config.toml
dataset = "dashed paths with two dots that lie on the same path or on different ones"
init = "torch_default"
orthogonalizer = "newton_schulz_5"
Rows from block 2 of a small image denoising model, named by matrix and row number. Each number is 500 + 25 x the weight over its row's rms, rounded and kept within 0 to 999. All counts start at 0. Numbers have three digits each.
After each channel's rows are labels from the 100 images, of 14976, where the channel reaches its highest value: "peak on" is the class under the peak. Only what is clearly more common there than usual is listed. The data: dashed paths with two dots that lie on the same path or on different ones. In brackets: how many of the 100, against the usual share in percent.
# conv: 3x3 conv (model.enc.1.0.conv.weight, 192x192x3x3, each kernel summed), inputs 0-191

conv.105:461498470496486480483512546470475481562508462504482502511480512507521525523484481462562462514516504480512512488506520526508546476497529533557509484472464499530534499523492480476492496510485517486512492485501489522501519498483522501501527548530470523576502448496509518504459493520476518498516492472487524467457514515500475495503454531514494514494497450508490496493469498470548518510480538514512496476473452490460491473499510497518455530524475484526503554506493459487498503497521446517521492469483525475515482491498467469531483500502457536461531509508438515490463477473540489498
peak on: long path (63 vs 3); short path (33 vs 3.3)

conv.76:478533513503490475536490529534496493526489522490470455520496521482477522454517514471495481507469525500463485512503512527451501482506504516518509500522547486528486560522514519486507530479469500484531477505561454518491450493527470456471504458463511482485492517475483478472515503521524483496555469530524448479548530507499481542479508517528450542499498504469494483534480507462524511472473469505510481476455472513513513517506507510539451458485460514543514474509472531501492487517500485513469507485488480553508527510506504515508479464490492504512489492504526465560455525488484492492
peak on: long path (55 vs 3); short path (35 vs 3.3)

conv.184:464478502539499493499462494545497498508453507486525448525502479535511515487443525481494471493498489505535501495483500523521493463500540461501508496525554459468523497490439505521505500455449490509473506505442502500473485472471517511467486499538487508512549459505538504478517524471501487489535476520546480523495533500526506463537482499519549537493527532501556489511526492540499519455491478535491518475480456508544515530509505519517499476487534476530488481468526468510511484479529484515479522496527492530501473466499566535505529513493485497514515493489497519515486529496482462478
peak on: dot (81 vs 1.1)

conv.6:492536484518493531501500510535529468529468502538489547523513540481515489506520524522508490451505504486536452507520483500490512499494519458476521505487543512541536519528530500506483531495460535506529485497513466507457532511476493532528510488514486490522513530491494468491494511552488483503485488525438485498503458476498463507515540534519457501489512453492500496553481462495454514487458501502494509528525505481472486470488506518482486525519525477520574498492459524511522529478470472546526515494525515493476530554512511513529517502527482556465546465503512485550502497504492494532
peak on: short path (51 vs 3.3); long path (45 vs 3)

conv.58:496502485484472555532521513535528551453464531475522460515539466522509448498508471507507536514481522487471487531508491530503521507504505493519502482558511527555525521505461463523491506480513517480504503503509506476504505496474504490499501469501452490515539532474469512536437487509511451459444548493518490469479535526514474502472511519447494514551508543506474533485456548506516476518489505503487522503531466502475526475486538493477487465459484506491543498491532521492511477501455520510487488521518493495521508506505491486497530483551524506533498483537506493507479487498509504448
peak on: dot (52 vs 1.1)

conv.157:517526497484503493485516476523486473528516535485495542532500505493511452514496477530512517514478504568492499511442524522515517507508514549462506448473553495519484528478509521515534528502483497475537487509485498495488489502481483504512500462526493483535523505489481466488482505478529454488481498497446507509501489525529516549525526533528516480476516483524456490568540489472473540475510464467463492525506496479489487503510491463464507534527515522519494499507490507511496550470456544546507439540538517483511504506535523461542537503515509477477493464528492489510470518461492497498
peak on: short path (29 vs 3.3)

conv.160:461501505535498475472503544496476489531502504466488496533540481555489516531505484493521511440449520526506495498508504513488511474498467496514492523444510459519488477473512507503526506518501491502507441536477472502482497502548539518487531492513472468498547498506529493513515537491499486484504452516504500492520473514503515499465495486501524555482516487475473536461550507496512535503451500502508522493481480459504471524464517513477513531526519498488497517478502485522531568498462577465460510447504498488529476510498477520549510490478484511526484531498470478459552524470489506501
peak on: dot (51 vs 1.1)

conv.80:503498492509497481478486513505461517505493502458499457506516496535496489491486467503483464520486501506490512536488531514506491483474498535530497548466489510443521473492502493490520515519501471520511533495497510523529519510529500459481496489499471498496497460465523535518477520485513484508517511513458471463478562500505497493532447485452456503475525530480543480501505551514521524493519495514508508451434489495494558564527472484475508515476473515531505515513495488497455519551529456521514482512495500501465537435497488463492536534477514512512505506491462544474461532462535485516
peak on: dot (60 vs 1.1)

conv.60:554487507452488529466483467461531483468509461452521491489498478483505480499495496496461483538517450469478522505494469515533486517417511451522519492525530465501508494488498505522528481489478488494499537513506498489489481473473508511530501460521498513547502479502514549484442470505494511503463541512487515473466487546524509508502517494467491515454529498547485491485448488536502464460512469512462466516492503521493473447516507477475538539498538486515502501511504525556485480507518517496456514486501499473549503518518468480485509511498488500513536485480530514492492529522516459480
peak on: short path (75 vs 3.3)

conv.79:541501509501488532528511495510504519434505463447510511480491503493511501485507493452517460544516483471489533510473494544504513500499482444545478516556513483493513528505491507490517554492502554477501515531511516512530522465504482523533499473497481433524492486500485506516485523473469520480498484481513466550499520481532496519486518497447491510444540499516472508495490539525502488526478474494470537488500505514500514488466490528489490466457516478475506446471453497514499496514472533470486529508499497522489486550509526438498473515531540492489520487511489499530482518469469439493
peak on: dot (70 vs 1.1)

conv.172:473496497492494480497522484508476494525490537505491524541503494525513513457495487500500545522513529507448501526476524492548510496502501536493454460489503501479494453516505505472500521497464501481487477504539508488491514515523490487508538497545495506489472528486477478521537518518479466542519525517477482525499505543488527453468505472492500499523513484531504521520507494474500471469472468466441525487504489477545467474478559459539439503510482500524503422504535498483512488494513542479461511481528501508468511538522501492503454496540494486503516507470451454440494498530449492518
peak on: short path (25 vs 3.3)

conv.164:517476516520487452511536484499507472476473530509515511530490490526499449533455499505539475543477464496530484479500467543536518467507481510526506494469511497522516463489467455548544465500502517473485492514526539500521529522490499523518502501511503529516516501535525524494477485476512487469477505490548479577516514497540518543495499538482538490481523452504472476509542522518507535504506519516487560460520462547496512482470522546481497489532490483497496505484500500499534516484421536452475481498482499479486502496482473463473511502501501514531485463511507513473472480481478514502
peak on: short path (50 vs 3.3); long path (33 vs 3)

conv.146:479541491553526470501491500472494455522539531486460490534514484463491475517490539535499486500469485494498505546483539540504494473503489495532523472487489510501519516483520492521478467483524495492532511468507494501473493499469542536485499526544487537541540456514467480510483467493509549481468511518474487487502514465519476502496515526535487518488530450529514509476501489519504505517524478492468533512475493512497495466493474514451512520561527477538538508490543550489463508477508530479482520468478450462486495521487439516524541504503453471539507482497476495504475463477488481481
peak on: short path (45 vs 3.3); long path (38 vs 3)

conv.41:464536487517491513502483503497555458498475511514492489456488501472471497496493527470504512467461514477537539501516522484521515532558560521475497489507530485519506552526494521482527472482499466473499487502518546491512493533511454472452499511522497501508475518519477517506511525536472552417503523553468521460504556522512494545536489515510507520501482478519478509489486505506494506495516504498486535472522499549491509552471524537523472510551524499511480483507494510515507541457494485490500483496502486495507483462492484477477511560501487530515516523535519477503512497531519488444
peak on: long path (39 vs 3)

conv.120:517475490496487474552476526497496496583507506525539491472531500480510483524480543488520542482496518501518433533482511486486476527515508456527511511466534515479567474490507464457524472498423514494513493466493466524498465487457495479526527510500498465508476462499500521468513509527528496498477498514515523502538521492516472508526512489527517519513529506520464526490510479510482495494474517513523483463535521513469527448470487508500468503500507464557507511506491536518465502467506509547504491522535481512466505503533494516486483501498474494501449499546500477522545538515465484517
peak on: dot (66 vs 1.1)

conv.126:457509486522478502514499479512491511514437555485496506532531514458557499497504531524481464482455467567466530588510509498491526456487472475484525461481503500532502510488488495459514517483458484535536501482460470515538499503471491523456511510522510510515478493503507498508488516500499522455531505542503535505526514532506467500530461497511524487516524535492499488464503498503510492495476464530482504447501487450465498514483464532480480471508474488497534496509527522485457500492518501521519488508479488528458476468517491478486511487503483498551525532496494442500484549501503506481
peak on: dot (100 vs 1.1)

conv.51:483511479504485510512498499529519502496512465503491512503501500479566488434510501501503477470491521494512458489521469495457525484494533518491524542478519479547527485522522478506507530512474492473520463478495458506517523484468479513516488489541491508476514504509503479496535541527546442498505483500500450456498509469514482524505539538565509544460476481481486531488521483447485502494462499491523522466505516519488523507509486479531482524486491488538543515459518512511467512538475477540517557505508492545467473522531546533543501495494501503518455491483456505530471502473484529521
peak on: dot (38 vs 1.1); long path (35 vs 3)

conv.30:486526512505478494493479465504523506514505484491480528538503525478530479484528514509526488470483499490478478511505490507506514525508452496541503499525530495513542546495502462516499549456485525454535473515495475530518489496495498510478527450525450485486484485430471520469525487501497470462489513503493475452505451509465534493471472501540474519516482467501505485491487531502551502463458472503518515518501479499470505405460534476448479521542540513514505544519503515483470490498477549494493524509490514512492531506501497508530513500514431516485501499531518465526483513482501484486
peak on: short path (35 vs 3.3)

conv.68:504513502474458537488492507475502497488443493459531488526518463520545475471511488490449491513488498500506503517512467504483507477508550469522529501483472521479529509525466498440474498467507464513568469489460483503515504491521476476470503505512464468528546499541457507506473499485498490474506490540503515458505526464500490540523530526459490556517513496464522480438510526540468493467494491469475495491508498487480476496504503502535500498474493493475454500498477494483478526458481482466482505533509542516488441509514537484513475500499555505483489523474470522491510522453507468520
peak on: dot (100 vs 1.1)

conv.133:479501498528513494501523494515523483510490491479480532544540477456532495530566506522518470516449532483506488506473503511483503466554483512514570456482464522542498519507458509504530517495534480499532529511494501477519507533447474510495487499486483532522541501521496507534510535482540531462542518479488505494453474466504518514493517511533482528514474476498542432484512519501526499457493478490476535513479504518489493502466508475492511500540466458476520511496542525521504505508501477485477551479445472486473505503509455535497504493479501525493511442502486500541516480468497486507
peak on: dot (79 vs 1.1)

conv.65:511507493493492494532504521501522486464497508474477484483491530491485439529523464483515512532533520507495508474538463509492523525476447495520502483489485511497481503467493474502494520475474471487526525503530460505479494539500518483537536479518453497487499525553524533530460518505488476482474506452506486521482503520509524474505541576491491507486486523519494490491536504471470489524491469514468504503525482441513459485504525558474523529455509496510510503507475518505505509529475489541533489493470459468494494564451522503496491483477522501508459448505549535461512548511529528474
peak on: dot (99 vs 1.1)

conv.34:511518521473535512480507517467504487473512499469493515473472510482503433523505485503472510575486500507513542518538491528484439522509521485492492500516526493522511526481447499506484527502510494492521495496512512532508501504524481501520444497526460549507553526516510534534527495501486504480442510480486525494512507469522509531496552503515568474495509474517468536459480534448516494521476512512501490511505507494448530487454520506467492506512522522486504509529528484492492527494489496520471505467488532500492476480514526485486502522504467552526482491507438534490411491496483480502
peak on: short path (47 vs 3.3)

conv.82:485494514497490532481528507491500527507451493459496514502510512503510497480530492502504458516511487535468527493499515480478504467455527499530512514552493495497520479467478508496523472461458503535492501455494506525536436487510533464451489466511491450519521522511463490532494496543481503509515495522532478483437486513475474515490515470486553539543515492524520528458491525482512507509449539481508456473490513441505477446518464545501469485459484472482498541505517497488495471478484481483477510493495516500519478483504521525522472464489471510506532490490519470511484548465514513447
peak on: dot (27 vs 1.1)

conv.132:524500501489488445494462471521538502513467461436495516493507480511497478491525501491476497520497497507488537492507486481466514544505485505494501504481498504510505489530494484529501468484552473519546472553440518485528492472501472488542474472512464487501479458512436506533498511478513512479520490534521529413489480508507474564547475467485517526501499513525439500477502531513510487499515514505511469491494542528460539506476472479504527522483513531483472540538527483510503522477476517489510499520471549500520483475508483461441514510458483491500509515491505494522504502489511483466
peak on: long path (76 vs 3)

conv.191:507504507443482500500528518504502505495493479446490527476464506513502508504480495482466529541523485511530528489491462472487528528465499506488498518521542488568483536469490526530540510550501487505469513500545454517467500496531478487514511496467522525487493553497550497499494520514479496481499525500480519477520464557509492512492522488502560507508505454493446504540476508468476507483520478467469520481503540502474480503496542494493482484489539492538511494513526497524502468458543495560486520488457526514510499539481509505465469466479459497541548475509516484480454525517509501492
peak on: short path (74 vs 3.3)

conv.140:469490509489498483499515504510500479510485533497456521555480471502581469534510515525514460480488475473520546493505504497508498475525514490486501476454509488527528483512445497532520491485489466524496542506499504495484536510493527531495537508512493551486534498549530507501498513539514478470529490529448507500499482503484500462518463532507539532519464483478567479470496469482500515514496518482506524512504498511520532546530509489500492508502513496446541501518543513525535506494522450465547505522465507485492434508513468490516513483464503521525480530488476491486449457493534516512
peak on: dot (69 vs 1.1)

conv.16:494498496494524502539523494488526480505492455504505506470500518499547458497500508465485456530508482503496504513527502555518515496535506442527510481477516439516513501494444480519519502489502550494510515466469501488468534513450504565510470500485502466552495497470510506474528494465514511467500481486533493501482489472562496496514527504532530511481515465500474514537525497524465475505464511530492503498483519439474534438486501520508526495526507493518545504497509504501480499532528527522490465524516474495458492521483511521516516555551497547490484537482478457535520468507465499499
peak on: short path (65 vs 3.3); long path (29 vs 3)

conv.188:468503507496480482497496502537532491537495511509464514565511502494495508483519500508536530520499522467484483519457514512496482505480491520517507486486496486480525493471498483486469458540484488514507519486501478505484520520502479496484541464461464505475524491524501496511527541481480478487531516550480477475493499505504546530564507485460511520465523496533492528471503544467479534483494477493479492494525494513501462437457478450504525548474535464521528508557485484494448547484528554458524489465480494529507528541519505482489482499499541514498504497464457508436489504514514507534
peak on: dot (94 vs 1.1)

conv.113:474479496457485531518521539517478481492503471483508535488430481543458497510481517502528508533498531474495499500465502473520479486514482537511533498498492538481497522480519527516520472555482534481496514479540507481483484487487534484519494508450515487531500479510534463488470496530472533497499505522491535462531482495504497520527526508475511525510482456507446513508495552472457504538513559524516490517523519519547496494514491522461534499481501468498518514504503462490508506486513490534494468465504497465526492497476462520476443492516538504462540486510493492441504424518476527516
peak on: short path (76 vs 3.3)

conv.117:526497484532537482508476532503493462525511502533533476500529494474525508509493475502502540478471519477518494507496480504500482498531523462504515462499447465503470458517470480527500478495526463471473534497506559506479522514452501503518448493535496519486515497497523526508518494504552499526514508454495513494501530470514527472471487489504494506488484507491542458493512460534511490500523532525551464484517497525458519517492485496531468467531486511459440480482469496519528495545506508532497496498457512481490510502467502475500544540437485479488425466484456543485487498531478499518
peak on: short path (43 vs 3.3); dot (25 vs 1.1)

conv.77:501488501487515543510502459548530506466493497513486513477494458504507515480506547506477549513480526502506525469468511513518465472515515449488466531528535478464477517485446499496508468494516512522473535499468520498540547511465542534495490471483500474513522488513548549513468511460517507480508547476492514535471505439540483497510523497499527497488563512496567493473479528521509493497535515526490533524534510498485506508497479475462509471491500511474514513474547457494503508483519533457497515535502525507536459507504510534470496517504521503494544486488465509502467530508503492454
peak on: dot (74 vs 1.1)

conv.26:508492503524504476522508479514478467560515526524510524511506514470536477543481495504507454487462507493470506498475550562539518487530523472517487482492490491521518508568457508551553491477507522501490508515486549444488519514466507532499455501517481532515519492491496516506523472460550520468483490511521530535526503478498488490507476484544497485480513514477486481486509505520513470512494505504479531476507498523477502490450506498463504524554522513493513490511501486511530514511478552442476482546522444507501513494527461483536514522507477529563480474528494504524499462504494466490
peak on: short path (51 vs 3.3); long path (26 vs 3)

conv.138:558484494491495479486531481542527512480488514454486519482485507464464475518523499529472522510481493523525543493467498451502503495475514527460515518561522545539514498499478519538551481535501474502469563461481513457542483509453510505494484508507529470440517509515532538504493525498500488458501555497515547526499497492545514525511479505494511510537513499463509471446527533461490487529529476501497521481473529506524512516495516506497555464497526497507507488463532499514500536504546497502521483484506478517472491458541495486503511527500502478552503499529503513500512493483515489468
peak on: dot (78 vs 1.1)

conv.104:487476535534521479523514516543513518525487481490478499497504479458490540519491482510496508535496535539502541480448471523493462497476477456544535487496512512503489487476514512469514479526520511522457530492474492475499502507472503512472502472452522483475489487519515483495519516495499483497528507459519497468434496544539489507529490463460497532490531571505478507456499477519511489500505510508503511434495520522510505513490502473516504467443510491509537443496489548516455527509488445502507493455453500519548520494498508506449520500486538479541496521531490538496483501465507485487
peak on: dot (98 vs 1.1)

conv.59:522503481476537523471502492506537458475475505543493548511459518516538486531495471484463513545515503513499517495496463519488517543481465486509498512547502533494465564460486513490496485515522518474472501491526491513484504483515459486518550472530493505520525504510504524512496507514468495485450542501477503505491512495529488536492525561483530525510481478545528504464490504503495515535492491521437480534530503460458485451486525488485513502468545486458466505496498486512486486438509506529501487479540503488544499527510532464488474535504475531509494475524463459471514463504479525515
peak on: short path (31 vs 3.3)

conv.162:482504485506498458509486468487491500548506487505465470500482533523520497472513523493521477474515500543511517402520487522471516508524477474542482497495506474501523515503532496510471492481472522486537434547495442512463493491525504526518519489495481505515454475454485484467495485504525450487490441488543490476507454479508500485536487509535470512473495523473519520503517479471511501484476473537561500481496474479496534535498550500508502458485502512536491516516463534509472532495490523485507496531488489541527464507482527499525517445469468503514471508517533489506483514531512488495
peak on: short path (49 vs 3.3); long path (33 vs 3)

conv.15:498479515473510497501486513485517469504485456471504497470508506467513491528499496479509505527498526494526460548529541556505415534488482472544500474493499485486513518510485476490471480489490471517531519527507496509442571474488473516556495493504515542534493486463488492493492490571465508473508480482508486498550478505468508508525504530516553506453446460506456508532495501453476507499488523478492504472523537480495548472474499518495458496506531473509487509538492516512500483507478526513475467498513440521484521512496472497486498534510520516515464476511545511514492504518480482494
peak on: short path (50 vs 3.3); long path (43 vs 3)

conv.2:499524453509503532496511522473525510500548491541488486475510545493498515475553524498522477450510520503464477466524494498492522516514490526535477480459563478515529513469478482475475495512550435474521495495517537533556490525499507502467484463492541499502499502511463519493503511496482452524537495494525489500493496499497521486510477501471451484467489523482512480493486486471518493536476509473552499518537469492475464497509512448504480505480489527550487503478435533476481487525480458482477514522513510531500541544481459514488504468474518465483484507474537481518496525543500494490
peak on: dot (78 vs 1.1)

conv.101:483492476493493499530486457492499467521481483476507470512499481511485486485465481470559518515509498453473515483519533489474516566512482511503503496482518515518486494516517478468536522486485525530546449546543485508500514470473482486502493512520506511519492464512486485486497501542514489498501484537519505460506524491529475504499479473512518533505490488509433484531499487451514500509494512483515492435494513539470561471428483497482478566519468496512474495544500479501515496495458530530519467485497487498505527483460468506478504519493460524470523473555521485543553493487490515464
peak on: dot (47 vs 1.1)

conv.1:522522490521509520512530456539511515468503502468507485475465476531520491497496483523483526509496489474480504479465540519479512481510521517483524472516489450515530529446449487546516480504486495496483532526494536475509534502475502505526483475489508474490498508490516584510451498462499510475510538482469542503504480482528530488519501528470515495486510479496534485453487530493523464531523507501496546494507511506484536511489488471469526466472524496492524482489511513490515512513482507486495520527468494472511434463581465451485512527505550510530489500491450498481470477493483442477
peak on: dot (62 vs 1.1)

conv.125:538498533487425555463532468532502484499510473486544543489480518537473503516468483511516509508482496494519467550451515478516481528468528490515503506499497479482483499484493488487490497542521493458508544526515518490507502517515476431502497472461499478511497485509471495522547547486489477535513463516489483482520507462521492570484476502510497517529511474491456472472522539500457507505492484472526520518443524527479507478472493493531492511477460490531488500490466511520499469465461485543490512509469479550474531504507522480466494508509536507523513509460508505509477522473485472529
peak on: long path (63 vs 3)

conv.127:523482515488509541519515494490512499514539524516480521495510500461462504545480513547520477519495496461508520549506488501498464516489473462498488577493515521509512514503528499487496464515523537506485521520507466494521472482496501493515493471534442460510510501551499508522510492499506509500473532492500462541492485464527518552481511517480496469461537498531545503464521455567530537513479514499482478499473528491450520509503477494446505483476498511501529502454482514525468512507494490524487537514507467485489560483546489497468526547482525460536493494491539549525474525498484486500
peak on: dot (35 vs 1.1)

conv.151:426518518507471484467461533515495466476461506527548548529470456499511477494518496482459517463505493515558497530525469486508491478498504481522498466490502495511478526498486458480460492488489497507517446456451470529460510466508529476509534507524481543548476454508496486524489496523497503540494488515498505482478482518528469499497504513517530490481523457488533512499488485500479508493497498536508522498530474472509500490483485518483515524506490490517519540486517517505517555421521484523515486481510503489507507549503526544482501432528452501493503467505494467485533525459493507518
peak on: long path (44 vs 3)